config.yaml
train_examples: 101725
loss: "charbonnier"
noise_std: 0.4
norm: "batchnorm"
attention: false
upsampling: "nearest_conv"
learning_rate: 0.0078
nesterov: true
lr_schedule: "step"
Rows from block 6 of a small image denoising model, named by matrix and row number. Each number is 128 + 32 x the weight over its row's rms, rounded and kept within 0 to 255. All counts start at 0. Numbers have three digits each.
After each channel's rows are labels from the 100 images, of 14848, where the channel reaches its highest value: "place" is the part of the image that holds the peak; "responds to" is what is common among them. Only what is clearly more common there than usual is listed. The data: small charts drawn from random numbers.
# convs0: first 3x3 conv (model.decb.0.0.convs.0.weight, 128x256x3x3, each kernel summed), inputs 128-191

convs0.87:149128140111172103109123153126112143108126149127133104132091156118155130137129116124152093125128101133104132122142114069117150079134120152111172139140125096114089124148143172115076091105155065
place: top right
responds to: pie chart; items: eight; ring chart

convs0.115:159078159095178123123130129132144142118131147133197118143113140112134113128106112128108157133118112137132107132111092108151141116125130104127142101137134093137128243126170125115150114141123125
place: middle right
responds to: lollipop chart

convs0.103:137151087161102109115123135115130145133130146159157150152118130118155149148161149137125148135106130116096113131152140124117133125151138189128143187150129120133127089124141139117132144136133047
place: bottom centre
responds to: stacked bars; heat grid

convs0.0:115134135121115119097130124176125145105129109169131105137137069141124132137139106119155141118094113121154118123157110122136119088126129114117122119158134156142096189153113127122141110132150129
place: middle left
responds to: one colour; grid lines; radar chart; horizontal bar chart

convs0.101:106139115150117127133078118161136118119135102130124140096140132112146092191146167121129132123155137153141102101146138152129179123147138123156133137152140115117123164100116111124119138124132124
place: middle left
responds to: grid lines; horizontal bar chart

convs0.78:173133145116125096116150099163112172116114124122140114104141130124127105124150112139119115120114132119135133100119147145128145123122131133151110119123108166108157108079212133124134120132140148
place: bottom right
responds to: one colour; histogram

convs0.27:115185106137182107105133126141120144104157133160117172164129131145161146125113120099113157149092119126119118139137038114108139127096123107174154149115094126120125129123047154142083099145144122
place: centre
responds to: pie chart; items: eight; scatter plot

convs0.36:104132121103114136100081147138116109078150097054153115137101096127105079121164131138157132119108118110118117137114116139128085141129139090134097097135078119114134131081114099051157152172128144
place: middle left
responds to: dark theme; line chart; dip in the middle

convs0.49:144118167135136123125136131145126112135151197149118133089124174133140174123134121114115121131160099130141101113163154120124086121108127141118131110117129130132089131116168119143100174170133145
place: bottom right; top right
responds to: radar chart

convs0.82:088132107089140115102154133152063133091097146111123133101151147094089058146141133086127118124124122134111120097149125134144112100109116079142117104190114143135138080105119131118114148151131115
place: middle left
responds to: one colour; radar chart

convs0.5:123138122125136144109128149122106129125165132106086103119146113141121114141117111116158119131125124141106116125126138107115138113107151135138148138190128137086126159141177139127139117115101110
place: centre; bottom left
responds to: one colour; radar chart; dark theme

convs0.98:129120140115106110115152134142110071050095133083146109114116122117119103100094137135148121103146143138082123125102089138150136133132120090083101122120087145102087084139134117144155128160088117
place: centre
responds to: dark theme; ring chart; dip in the middle

convs0.26:105176162102147105128092105163117113101141142123091084140175145118128141151111110132099098168131105118118142140129115152128140124139135119142125088154133151155160145156125170165128070129145167
place: top right; centre
responds to: pie chart; items: eight; ring chart

convs0.12:159124116122121114150121089142120000126133117120115123141126138131123140255114132148115129124136143101116109122115139109146131119123000143128140133159149126151144152134099131127119148117140088
place: top centre
responds to: grid lines; dark theme

convs0.53:140098099186112100104113055149174108168083084096158124141127117101103138063113125107167148111112091095118171198106112124130114151097086114148126120080111148126161103151153154120124117130091129
place: top right
responds to: one colour; radar chart; grid lines

convs0.99:089164111164109105112121108141112151099139127165121123132124139103136123113115132131122133153160147125123135059137105135131138109154096137158136097159114130070140142064110121137102138165134142
place: bottom centre
responds to: one colour; radar chart

convs0.34:103130097103115130151063128139118076208139103106100115116113159138152164180137127116110102186118120117090060164145112073094139094093168123130129113130132154114127124108110100104137248120131104
place: bottom left
responds to: histogram

convs0.8:110137193096115148125136151159113113183171076149122148138131107080133126103128086156127126099112116110148165111121134128132168128123150187127130119150118170133178117127109140126110177168106119
place: centre
responds to: one colour; radar chart; items: eight

convs0.4:145110126114127097121142091145096102127103129127107131144101132144125130255120127148106120138128117090116105113142113133158141102100196107148141119125143134129157148147113119101130078112145132
place: top centre
responds to: grid lines; dark theme; dip in the middle

convs0.17:152141155128130167117151174122131132119130128157115120154104115172133113134124138119135110151101120117133122113135122125132158126123133091150135111153132126134116131132139127113137132128130135
place: top left
responds to: radar chart; one colour; grid lines

convs0.57:121137127143125096146212112108142134174129144117124125137120128111127126098143125100139119141118138127145141138122112124148127132119109120162118119130154139132128134141136116134119139119153140
place: bottom right; top left
responds to: radar chart; one colour

convs0.38:142141145110110135097185124152121106156160144124132121123129119152128142140085032112148112133097134114128153109123163111100131130139128128255115122119143129107156110123144127136115140153185127
place: middle left
responds to: one colour; radar chart; histogram

convs0.102:127134121145119108148119134110146145136124146117146146122100129087136137164121123144133138158113160122145134124117153149114152127125104120129135123117158127138145110123128125134129125153074144
place: middle right
responds to: grid lines

convs0.124:114112108146133138146096115123103124140108116149101117140080151073151166104124148128119118136110106127121138119152127092135090124126118138120135111069123185120114127148123122117108111117137122
place: bottom right
responds to: radar chart; one colour; items: seven

convs0.118:122113127134136117086143130157129121112195135111141156157124121127104100151152129101110146129144111114138119105118150106132128137136127119139092140089115157124114098118175112140135128103135150
place: top left
responds to: grid lines; radar chart

convs0.24:131131120103133180118079154101084125149104132099139133123107110176142072124137127131157152112139136156130124152147103122102113137129128111087140111077115118124119143110129123122138131098136123
place: centre
responds to: radar chart; one colour; dark theme; items: eight

convs0.86:138123119133122184155102116120131128146152087159123149120127136120099156124123082119116107140138093113110139084091128140154158121123132134132128118138147134125130151143094107101164095120116145
place: bottom left
responds to: stacked bars

convs0.95:130132153114123119129114123140122136148111128117133131126116128119107157142123118171143128126133133125146135134110124091129130133123145183091113148117118145163137142133117151154112092128120103
place: bottom centre
responds to: stacked bars; flat

convs0.9:108139138138143154116110143121130135119151116175119129156106118101144118134133103124090120166120092120172123100159148117145165102113141144123149115150130159158116128128156134080111147131138122
place: middle right
responds to: dark theme; grid lines; scatter plot; radar chart